Weights of a small image classifier.
Model: 13.3M parameters, arch vit, activation gelu, width 256.
Training: 5600 steps, held-out accuracy 100%.
Data: trained on simulated stained blood smears, 97500 training examples, 5.5 epochs.
Rows from block 4 of a small image classifier, named by matrix and row number. Rows with one number belong to one neuron. Each number is 128 + 32 x the weight over its row's rms, rounded and kept within 0 to 255. All counts start at 0.
Before each neuron's rows are labels from the 100 images, of 14976, where the neuron reaches its highest value: "lies over" is the class under the peak. Only what is clearly more common there than usual is listed. The data: simulated stained blood smears. In brackets: how many of the 100, against the usual share in percent.
# fc1: MLP up (model.blocks.4.mlp.fc1.weight, 512x256), inputs 172-255
# fc2: MLP down (model.blocks.4.mlp.fc2.weight, 256x512, transposed), outputs 172-255

lies over: large cell (50 vs 10.1)
fc1.238 [161 117 155  98 150 151 149 109 162  98  84 134  91 115  94 118 166 139 116  96 171  88 126  46 148 130 144 119 117 118  96  80 135 131 162 140 144  84 148 147  72 199  88 147  64 176 130 114 132 106  85 149 156 109 182  97 166 147 166  57 162 170 194 171 187 134 130 151 129 127 126 168  68 150 107 149  96 112 128 127 115 148 127 144]
fc2.238 [ 97 172 164 175 149 168 124 131  57 156 131 149 153  75 145 147  74 146 145 130 158 140 134 198 107  39  88  89 114  94 166 101 146  78  94 115 175 147  97  66 159 174 111 146 138 121  96 123 175 115 122  87  91 179 115 163 135  83  96 126  68  86 136 123  89 114 137 166 130  96 121 106 134 167 184  97 110  81 151  98 123 128  55  76]

lies over: large cell (27 vs 10.1)
fc1.302 [120 161 105 137 142 146 141 118 100 108 120 142 132 137  96  32 105 112 163 155 126  92 165 132 173 145 106 108 126  77 106  87 136 176 132  89 166 113 149 123 121 145  92 150 102 144 121 109 131 126 157 136 160 124 139 154  90  94 112 141 147 104 180 177 222 199  82  79  97 160 152 115 164  79 168 104  95 136 123 133 120 136  76 165]
fc2.302 [ 73 133 141 179 114 150 156 144  79 175 124 169 173 113 160 112 145 156 145 170  99  97  19 156  68 117 112 127 125 121 138 125 100  79  99 121 125 175 112 167 108 113 141  94 137 149 160 118 101  55 143 113 108 162 110  98 172 155 148 100 162 163 118  99 225  89 158 144 105 101 154 101 114 158  95 136 194  91 126  76 114 138 152 152]

lies over: large cell (34 vs 10.1)
fc1.199 [163 157 112 128 189 130 137  99 169 132  81  88  77 153 116 113 114 125 135 154 128 129 152 136 120  93 149 131 102 140 134 108 101  88 125 150 133 101 205 141 173 114  85 135  91 124  90  85 158 106 140 131 121 139 145 129 107  89 139  70 188 143  86 101 113 121  96 122 111 130 108 154 170 143 161 132 167 140 132 177 155 169 164 127]
fc2.199 [114 126 158 145 108  73 112 134 105  86 131 162 169 138 110  80 161 106 116 155 115  83 149  87  98  47 142 121 163 159 123  63  83 110 148  75 112  72 117 116 133 130 208 144 140  95 123 125 155 167  84 199 147 161 121 133 165 154 144 106 126 122 125 139 146 126 129 139  78  92 172  91 170 157 132 140 123 166 138 106 107 113 174 134]

lies over: nucleus (52 vs 4); large cell (43 vs 10.1)
fc1.59 [161 144 136 107  97 111 122 155 118  80 183 102 105 141 126 113 119  82 157  88  64 118 197  58 141 130 128 176 118  66  82 182 119 127 136 159 104 162 145 164 136 122 180 146  93 143  67 134  96 177 175 179 108  76 114 119 145 129 105 126 179 168  74 133  79 100 128 111 137 152 180 108 111 150  88 126 121 155  90 150 192 159 139 113]
fc2.59 [176 152 137 142 129 173 150 177 157 134 142 118 156 136 126 120 202 112  75 139 127 105 138 140 145  68  36 164  99 126 134 185 130 161 129 128 152 156 151 135 141 126 109  73 149 113  80 107 174 138 129  98  92 128 156  92 162  90 131  91 157 120 101 106 135  95 159 103 154  79  99 140 159 127 125 122 129 106 123  99 145 160 167 118]

lies over: large cell (26 vs 10.1)
fc1.307 [121 124  64 134 111 131 202 109 126 181 146 134 155 141 120  86 164 142 170  75  96  99 138  70 131 103 151 109 202 185 172 145 116 135 154 144 121 108  98  65 100 173  78  88 110 119  92 109 132 161 120 141 133 127 141 122  87 158 111  78 150  95 132 130 134 100  76 162 143 105 120  94 107 130 160 153  97 142 154  96 149 110 197 105]
fc2.307 [112 192 117  91 103  98 166 169  75 126 130 141 116 125 149 158 108 134  77 130 177  87 135 191  97 195 170 151  97 161 132  87 119 113 143 156 121 113 100 143 117 131 144 135  80 119 114  84 225  66  91 151 159 101 140 110 116 124 145 170 147 107 140  80 124  85 184 106 129 118 115 165 157 109  89  75  93 118  74 129  88 146 160 108]

lies over: nucleus (61 vs 4); large cell (36 vs 10.1)
fc1.313 [166 104 120  84 143 165 125 150  95 126 111 142 115 150 154 114 130 130 155  91 121 138 136  97 151  54 104 163  68 130 111 140  95 146 125 122  93 169 141 169 116 189 130 179 109 152 123 142 120 213 124 160 103 158  94 100 146 142 125 133 176  96 116  63 107  62 138 153 159 114 165 123 132 123 124 189 142 154  74 136 151 138 157 157]
fc2.313 [181 124 175 124 103 100  91 165 182 114 178 133 178 138 216 174 164 101 109  92  83 101  92 130 117 123 138 171 161  87 112 179 160 201 136 127 118 102 159 122 159  69 157  97 134 149 143 104 121 182 155 139 108  59 145 132  93 165 104 109 124 129  57 120 147 114 155  80 183  76 107 160 136 159 120 125 108 117 124  98 107 105 105 136]

lies over: nucleus (46 vs 4); large cell (44 vs 10.1)
fc1.392 [143 129  66 112 125 155  91 115  98 150 151 204  84 168 149  99 163  95 106 186 114 117 132 184 184 158 111  90  91 114 147 154 191 107 136 146 162 146 189  97 120 182 148 111 111 134 151 113 131 154 106 111  92 151 139 153  76 119 132 124  97 122  95 132 172 145 114 178 152 125 166 135  64 136 144 145  91 148  98 123 149  80 100 116]
fc2.392 [196 124 121 150 114 120 149 116 185 176 152 180 161 128 184 145  97 139 138 128  98 107  74 118 152 110 137 156  92  50 130 135 129 131  98 132 145 172 161 143 143 175 118  86 107 143 184 118  89  93 176  93 142 157 166 163 154 167  99  32 177 108 105 129 152 154 178  86 145  68  58 159 113  76 127 151  20 124 149  69 197 138 110 136]

lies over: large cell (28 vs 10.1)
fc1.437 [113 110 147 109 114 156  69 172 114 131 159 149 135 189 117  58 111  85  99 158 110 142  98 134  82 114 141  62 182 106  94  74  96  58 141 135 104 147 160 113 141 186 126 160 168  89  56 113 166  71 155 125 103 127 186 110 110 170  76  55 163 102 158  89 148 116 121  68 155 135 157 107 166 136 158 116 112  87 108 122  71 117 145 133]
fc2.437 [160 107 125 144 148 119 162 152 141 141 116  87 108  85  55 145 179 140 130 101  92 107  65 136 176 209 162 171 104  84 135 144 172 141 176 139  86 133 144  79 120 187  69 154 134  94 136 131 119 131 123 145  89 103 115 194  49 164 161 140 102 188 115  77 110 114 186 142 131 157 122 120 140 115 144  85 138  99 151  89 121 170 128 184]

lies over: nucleus (72 vs 4); large cell (28 vs 10.1)
fc1.508 [160 160 156 111 136  67 127 185 103 106 130 169 105 158 127 133 150 152 172 100  80 152 167  90 141 100  88 171  97 145 122 135 139 158 160 134 120 161 173 112 131  94 138 151 123 128 161 142  98 184  85 110  56  46 115 173 159 149  77  81 157 131  97 108 159 117 161 132 114 138 101 154 128 182 141 116  84 121 119 198 158 120 167 144]
fc2.508 [165 143 128 114 132 138 101 119 156 112 134 133 127 122 147 187 148  86  68 165  70 155 106  79 162 173 157  81  77 132 144 133 133 178 118 157 100  67  93 165 138  83 159  98 164 145  93 123  84 142 160 146 127 129 126 128  60 125 128 127 141  85 131 103 185 141 146 143 138 110 136 105  96 134  73 164 106  95 100 112  68 131 106 147]

lies over: large cell (41 vs 10.1)
fc1.468 [101 130 143 160 116 128 177 156 108 219 110 173  95  92 153 131 101 129 149 146 151 161 142 132  98 129 162 149 174 158 133  82  75 114 116 102 144  27  63 208 129 145  96 110 145 133 176 127 120 155  69 110  92 110 116 131 138 123 133 124  91 112 119 100 144 166  69 132 145 118 112 121 103  70 177  63 101  88  94  87 135 143  83 162]
fc2.468 [ 85 139 132 174 129 131 114 151  93 213 147 146 114 109  94 181 123 142 110 157 141 108 123 110 206 104 147 125  96 146 147 189 131 176 119 118 126 106 136  93 100 179  99  93 144 107  94 164 157 102 209 140 164 157  90 134  60 108 148  90 141  91 156  91 134 157 126 121 103 129 137 133  70 119 154 197 105 156 145 142 113 152 126  99]

lies over: nucleus (66 vs 4); large cell (30 vs 10.1)
fc1.503 [105 111  98  86  83 109 124 143 135 120 189  36 148 126 151 128 149 160 204 108 113  97 161  61 164 118 124 143 110 110 120 216 142 134 158 205 115 143 213 206 161 155 175 114  87 136  68 161 208 165 138 150 124 119 156  95 142 187 141 146 139  92 104 119 131 150 107 192 151  97 136 147 113 158 123 157 117  98 108 118 182 129  77 134]
fc2.503 [152 122 134 148 110  69 137 170 155  73 144 112 119 132 170 145 166  38 120 103  65 147 156 147 134 103 105 107 120 117  88 138 169 204  63 115 184 166  94 139 120 104  72  86 117 176  96 144  99 132 127 142 103 102 196 166  86 123 150  95 152 128  87 107 131 112 148 108 158 173 112 116 140  99  85 108 201  88 160 177 155 126 144 149]

lies over: large cell (30 vs 10.1)
fc1.418 [126 147  86 106 120 175 120  62 130 135 142 106  81 133 113  78 137 126 175 121 117 118 111 178  96 112  88  92 121 101 149 166 136 142 184 173 173 149 151 121  78  94 157  94 142 114 156  62 154  85  84 107 140  43 178 126 113 108 169 103 136 113 152 113 162 148 119 116 122  97 121 132 105 137  99  93  88  92 175 121 120 150  79 131]
fc2.418 [ 79 106 139 142 137 102 112 140 100 107 108 101 140 101 144  93 203 109  81 157 114  68  95 141 142  90 119 168 117 122  87 118 173 114 135 142   0 120 194 154 152 139 120  96 165 114 150 130 126 105 198 118 161 145 100  97  94 100 102 108 147 136 136 173 136  93  90 122  87 146 169 105 145 112 159 150  93 144 132  97 162 134 157 130]

lies over: nucleus (50 vs 4); large cell (43 vs 10.1)
fc1.483 [149 108 108 151  76 102 149 128 106 133 171 112 183 179  96 105 186 129 190 171 146  88 118 106 155 115 188 141 148 111 128 128 184 113 137 160 104 127  87 142 165 127 191 143 121 163 120 146 111 233  99  97  89 105 170 118 127 138  98 132 179 144 128  98 187 108 137 169  94 112 163 132 157 121 154 147 102 116 151 122 156 184 120 140]
fc2.483 [160  68 159 120 107  75 126 118 161 153 131  97  68 118 146 122 110  95 115 112  92 193  99 121 122  92  99 144  75  82  79 189 121 179  64 124 125 161 139  68 117 137 166  74 139 146 135 104 148 137 177 145 138 105 133 127 107 188 129  77 124  73 116 105 153 134 143  26 194 146 127 129 105 213  85 146 140 158 149 153 105  83 109 154]

lies over: large cell (56 vs 10.1)
fc1.213 [ 99 129 170 128 105 161  54 132  88 175 146 105 125 143 175  64 155 140  37 136 114 103 107 109  92 168  88 128 132 146 109 127 175  84 126 115  82  75 134 113 144  63 137 104 123 129 118 134 111 133 158 176 197  88  88 181 128 125  96 168 173 134  92  88 101 107  84  71 182 176  98 121 187 146 137 112 103  95 116 133 162 196 124 102]
fc2.213 [159 170  96 119 150 106 128  81 170  78 114  49 118 107 118 139 100 126 115 119  84 130 110 161 137 136 139 118  69 149 203 156 120 165 146 161  90 161 122 110 179 169 136 136 125  81 122 102  99 115 204 136 136  86 157  97 167 116 121  96  84 132 129 112 144 130 135 200  98  97 139 124 105  59 129 149 172 138 109 131  72 152 158 157]

lies over: large cell (28 vs 10.1)
fc1.268 [146 130 165 120 121 108 124 132 153 185 113 116 156  91  81  97 126 127 135 133 137  56 105 216 121  88 201 163 131 174 170 110 132  78 137 175 121 149 170 178 156 192  87 107  90 139  77  99 121 121 105  45  99 141 135 114 156 108 122 144 178  99 157 189 170 141  96 151 140 164  96 154 155  79 177  98 129 141  81 150 111  99  93 123]
fc2.268 [ 87 137  64 112 158 200 151  78 142 113 165 230 158 138 140 153 155  89 118 131 112 127 157  91 209  91 143 139  99 123 149 106 154 135 146  77 155  77  57 132  80 166 126 159 139 144 159 174  97 107 121  99 114 159  97  87 116 137 109  73 149 160 109  55 109 177 102 130 108  90 111 104 111 192  82 140  78  49 138 127 168 154 170  94]

lies over: small cell (62 vs 26.1)
fc1.461 [127 101 149 123 122 128 114  85 120 132 147 155 109  57  82 147 136 171 111 122 141  87 163 161 103 146  89 115 148 146 128 103  86 122 181 139  82 145 126 110  82 161 166 167 163 168 108  49  97 214 156 122 142 106 135 119 100  96 118 166 182  67 126 144 194 116  98 189 167 108  91 155 141 129 106 128  88 129 162  90 130 152 150  66]
fc2.461 [145 150  45 134  77  89 162 155 125 119 236 116 119 137 143  95  92 102  76 137 127 164 129 138 143 142 106 129  71 154 142 160 152 150 110  92 120 102 132 149 206 136 112 150 151 103 121 142 111  73 127 178  88  89 101 124 158 152 120 132  81 155 159  74 158 100 131 128  98  39 130 128 105 128 108 135 142 116 153 115 127 111 150 132]

lies over: large cell (37 vs 10.1)
fc1.481 [123 124  92 165 131 172 128 122  93  63 115 108 181 187  96 121 122 131  91 141 173 113 170 155 188  66 142 144 148 133 143  72  84 139 117 143 140 115 108 146 143 148  99 167 154  78  93  81 116  74 146 131  55 136 124  59 145  62 195  70 128 141 103 136 115  88 120  87  81 117 134 131 131 110 117  93  85 140 113 142 118 130  97 116]
fc2.481 [130 154 128 139 100 162 101 130  86 107 105 193  92  62 109 151 176 114 176 140  78 110  92 163 123 104 142  81 164 131  84  79  92 135 121  84 143 168 197 110 103 164 189 103  99 123  65 121 113 159 139 113 148 125 115 170 125 111 114 197 172 131 158 113 140 155 153 122 111  99 137 114 111 108 137 105 114  38 103  75 143 134 153 147]

lies over: small cell (91 vs 26.1)
fc1.296 [112 153 153 122 127 122 130 111 115 123 196  93 102 168  82  83 126 121 138 112 176 108 156 117 124 144 137  25 139 151 158 107 146 144 170  93  75 111 166 132 132 151 106 113 191 100  87  55 129 145 127 122  54  94 131  86  69 113 158 149 127 144 129 138 106 117 216 171 150  79  72 113 120 117 106 103 106 139 108 139 149 165  88 124]
fc2.296 [ 96 116 147 150 102 134 116 138 180  81 110 161  97 108 167 115 149 117  99 179 114 170 126  64 140  92  93 121 157 133 110 143 117 172 126 106 121 184  96 156 112 147 101  86  97 141 137 106 118 137 175 169  78 117  87  90  84 114 116  97 136  94 131 124 119  71 134  59 149 180 181 174 125 146 118 136 136 125 177  90 131 123 155 160]

lies over: nucleus (63 vs 4)
fc1.89 [198 117 132  98 147 102  88 174 136  88 104 181 128 125 152  63 149 112 151  89 100 103 148 147 137  87  92  89 160  84 107 106 128 151 153 175 192 158 157 141 120 170 125 114 104 156  85 195 139 154 171 126 142 131 119  89 171 111 115 114 124 107 104 116 183 115 176  93 136 110  94 137 183 159 123  89 121 155  72 105 143 117  60 136]
fc2.89 [ 57 110  74 138 155 107 165 136  82  82 181 107 112 155 138 105 149 103 112 160 122 145 177  94 132 134 140 141  90 115 196 147 161 183  70  87  92 117 156 150 185 208 124  75 139 124 127 120 182 108 161 151 101 155 147 130 116 123 134 133 166  52  72 140 196 156 115  93  87 108 153 153 119 106 145 112 129  95 139 128 188 151  89  68]

lies over: nucleus (53 vs 4); large cell (42 vs 10.1)
fc1.145 [ 93 126  96  86 150 130 133  70 147 148 134  88 176 113 125 114 180  75 163 137 103 178 115 100 150 125  78 148  95 135 125 135 134 123  78 129  72 180 158 108 106 120  81  89 164 113  86  81 162 198 130  68 133 213 148 115 106 172 157  74 130 133 114  67 105  50  56 102 129 122 105 152 132 139 162 164 171 109  93 132 168 103 170 159]
fc2.145 [100  83  83 140 101  84  75 181 156  68  99  86 146 107 162 173 142 143 146 129  84  87 121 195 126 151 172 184 153 176 156  79 127 173 104  74 138  65 138 140 200 144 214 146 120 174  79  72 128 163 143 127 129  67 103  94 138 134 161 158 122 114 156  77 137 145  96  82 139  99 121 182 158 143  48 142 173 122 122 154 131 110 195 149]

lies over: small cell (65 vs 26.1)
fc1.409 [164 143 133  98 127 129 134 135 145 102 113 175 176 107 139  94 139 150  70 134 142 129 107 153 138 141 150 125 122 142  89 137 156 150 170 126 102 155  90 136 137 118 166 106 188 121 103 138 192 114 149 129 108 128 168  75 144  91 125 147 156 169 154  72  74 117 123  95  88 170 104 101 113  88 139 135  74 160  37 132 162 151 113 125]
fc2.409 [ 44  86 169 139 153 106 120  50 164 139 100 173 158 215 129 132 117 112  75 184 135 126 116 137 105  48 130 138 171 144 116 202 177  99 104 116 116 106 125 125 143  95 134 104  88 149 105 125  38 132 157  99 150 100 119 133 149 122 140 115 111 160 114 178 161 125 142 106 105 121 127 186 127 201 145 120 125  96 184 146  72 150 141 177]

lies over: large cell (69 vs 10.1)
fc1.493 [184  54 129 155  49 127 144 137 144 138 150 124 153 101 140 142 160 115 157  90 143 146 100 131 141 126 138 107 124 123  83 119 149  98 124 111 117 111 100 120  94 169 128 183 105 134  97 117 161 154 193 146 111 128 170 149 134 106 140 158 165  89  87 112 106 123  85  94 142 181  89 165 195 163 140 175 105 143 178 117 136 101 153 191]
fc2.493 [146 177 172  89 102  91 104 128 123  79  76 104  50 141  84 133 152  62  88 160  71 135 146 117 176  83 149  78 123 122 117 157 120  87 127  83 122 153 173 168 210 148 140 160 120 170 117 110 128 120 142 169 146  98 112 130  82 123 131  72 104  86 184 131 159 107 131 139  46  54 145 127 100 120 117 145 114 128 181 103 105 166 139 110]

lies over: small cell (93 vs 26.1)
fc1.373 [178 176 101  98 147 144 145 116 155 139 165 139 102  69 149 136 168 112 174 137 147 116 108 171 207 188 107  79 143 130 133 143  57 142 126 132  71 123 203 123  59  98 126 130 116  99  65 109 121 205 132 109 118 144 173 136 125 198 165 140 113 119 149 129 113 124 106 135 135  93 130 125  99 166  52 122 120 146 116 135 146 148 105 166]
fc2.373 [143 104 200 106 156 101 107 138  76 126  77 135 127 126 149  95  81 113 148 118 137 149 117 167 192 109 143 121  96 109 116  81 149 154 148 144 126 144 128 135 170 108 160 136 126 173 186 123 119  88 180 187 186  63 123 132  99 101 106 172 138 163  89 121 129 112 103 172 138 119  62 157 167 106  96 116 108 122 114 124 124 137 176 140]

lies over: nucleus (62 vs 4); large cell (38 vs 10.1)
fc1.314 [175 169 148  76 134  53 118 141 110 123 167 116 130 119 142 122 150 121 141 109 131  90 156  73 138  71 139 162 137 147 135 165 152 104 138 137 134 126 138 175 201  98 117  78 134 147 115  92 160 152 162 139 114  82  92 115 157  99 174  88 182  51 107 141 157 105 112 151 179 123  99  85 155 143  73 105  64  69 109 122 184 125 111 161]
fc2.314 [187 135 118 112 111  77 104 177  95 161 117 110 142 105 120 106 166 114 118  99  93 104 187 109 189  58 168  89 128 136 126 171  95 210 131 176 100 181  74 119 173 107 107  84 173 109  87 118  73 132 154 130 150 119 100 182 130 142 103 106 115 103 115 146 123 129 136  86 118 139 130 136 109 174  55 133 139 149 133 138 157 143 148 134]

lies over: small cell (89 vs 26.1)
fc1.170 [196 128 173 125 144 136 166 151  90  73 102  86 110 154  58 105 147 149 117 133 132 108 143 213 122 136 109 174  94  73 149 167 137 144 133 168  96 126 119 127  45 118 171  28 109 138 187 125 127 101  89 143 135  71 150 194 135 145 159 122 164 100 138 143 111 100 119  80 148 124 112  52  93 144 118 146 128  96 135 173 152 115 100  98]
fc2.170 [147 151  56 108 191 134 148 196 115 159 159  96 149 116 137 161 105 116 121 137  90 110 137 140 149 149  85 116 178 141 106  80  98 120 103 153 133 102 158  89 122 123 126 168  90  74 127 100 131 147 150 141 156  78 121 136  79  92 152 115 148 122 171  92  93 115 123 168 170 126  90 162 137 123 144 171 130 155 129 162 130  72 127 151]

lies over: large cell (27 vs 10.1)
fc1.247 [140  97 101 128 157 100 148 118  98 135  98 158 161  77 178  95 162 154 205 126 144 192 150 104 157 173 187 133 157  78 153 133 169  99 102 126 131 120 162 150 146  90 135  82 169 215 160 105 181 129 162 142 114  95 128 105 134 128 102 138 124 174 143  73 139 132 170 110 125 154 122 178 157 109 162 134 148  82 132 107 125 122 123  98]
fc2.247 [186 186 161 143 109 132 121 131 165 115 128 139 100  86 156 176 123 101 125 141 110 144 109 100 110  69  84 145 167 195  57 167 129 158 113 107 155 123 149 160 155 104 135 129 146 140 146  95 143 132  51 151 148 133 183 167 134 180  91 159 172  85 112 139  48 141 119 115 130 145 111 100 134 142 126 125  84 148 122 119 118  72 130 206]

lies over: large cell (62 vs 10.1)
fc1.16 [106 164 133 115  84  95 152 164 160  95  82 156 102 147 141  94 107  97 156  97  96 130 109 101 117 118 164  93 156 149 157 139  90 178 123  91 189 129 148 105 117 185 149 137  72 170 148  71 140 122 164 159 118 157  81 175 134 118 113 167 127  64 101 124 133 131  79  93 143 188  68 155 146  99  92  77 109 135 109 139 152 193  90 131]
fc2.16 [ 94 113 144 176 141 123 137 140 121 111 101 102 150  91 162 148 141  98  65 135 120  87 161 126 117 160 142 152 120 145 156  96 156  78 173 123 120 134 142 123 141 179  95 166 167 122 128  80 134 134 138 100 137 114  98 122 150 107 126  89 139 121 113 120 106 130 145  97 123 171 143  82 121 146 132  75 100 129  95 140 124 125 187 111]

lies over: small cell (100 vs 26.1)
fc1.186 [179 172 156  95  93 100 152 124  78 116 143 150  93 157  56 132 185 180 176 181 151 109  93 134 118 126 113 108 172 123 155  68 106 114 159  78 102 121 138 194 145 122 142 148 146 168 173 143 166 146 113 112  83  68 123 119 127 110 123 136  99 168  27 149 104 124  95 130 145 181 147  97 158 105 185  89 145 104 109  83 105 148 141 148]
fc2.186 [167  75  82 160 141 108  71 121 183  75 125 123 138  73 109  98 146 134  60 172  92 152 136 204 165 109 125 169 155  91 144 141 110 128 103 109 164 113 116 116 140 129 124 207 115 174  95 178 226 107 184 114 144 146 108 106 121 178 126 166 137  79 142 117 118 123  87 101 133 151 169 108 138 124 140  97 147 127 142 105 170 145 160 126]

lies over: large cell (47 vs 10.1)
fc1.422 [143 140 123 143 121 177 127  88 172 131 148 126  72  72 177  96 128 144 190 113 120 106 170 112 203 109 149  87 144 127 114 137  91  98  77  94 169 101 129 153  76 182 111  79  91 119 129 104 151 127 206 160  77 147 108 185  37 107 134  99 154 170 135 149 176 114 137 117  71 101 112 154 112 154 137  95  74 111 126 140 168  55 168 174]
fc2.422 [162 112  73 159 107 123  76 117 144 123 136 129 189 151  98 156  78 175 196 143 111 108 117 112  85 166 156  83 131 181  93 144 139  96 108 145 156 112 124 144 164 101  84 155 137 169 120 101 118 148  84 135 111 139  90  93 104 131 112  81 133 133  79 113  96  97 102 157  68 133 132  48 115 124 173 126 154 108 115  85 127  85 228  67]

lies over: large cell (50 vs 10.1)
fc1.343 [135 160 107 102  95 161 106  75  69 171 120 136  66  88 156 154 129 184 144 148 134 150 149 112  90 119 192 130 126  96 142 142 105 135  81 115 124 103 160 146 191 198 103 144 105 115 111  72 148 172 133 177 148 113 145 144  95 177 145 171 167  59 120 150 135 112  95 132  93 152  93 126  72 126 186 127  50 120 108 109 140 123  78 104]
fc2.343 [ 68 116 124 185  82  78 107 141 159 186 173 100 136 140 107 164 130  79 103 152 109  85 117 125 164  90 151 116 126 118 133  99  87 103 134 130 106 131 133 195 120 125 143 119 132 173 138 142 195 116 126 144 127 107  91 135 124 156  97  84 151 181 109 135 143 115 145 122 163 107  96 115 100 102  80  54 153  80 139 159  88 168 168  98]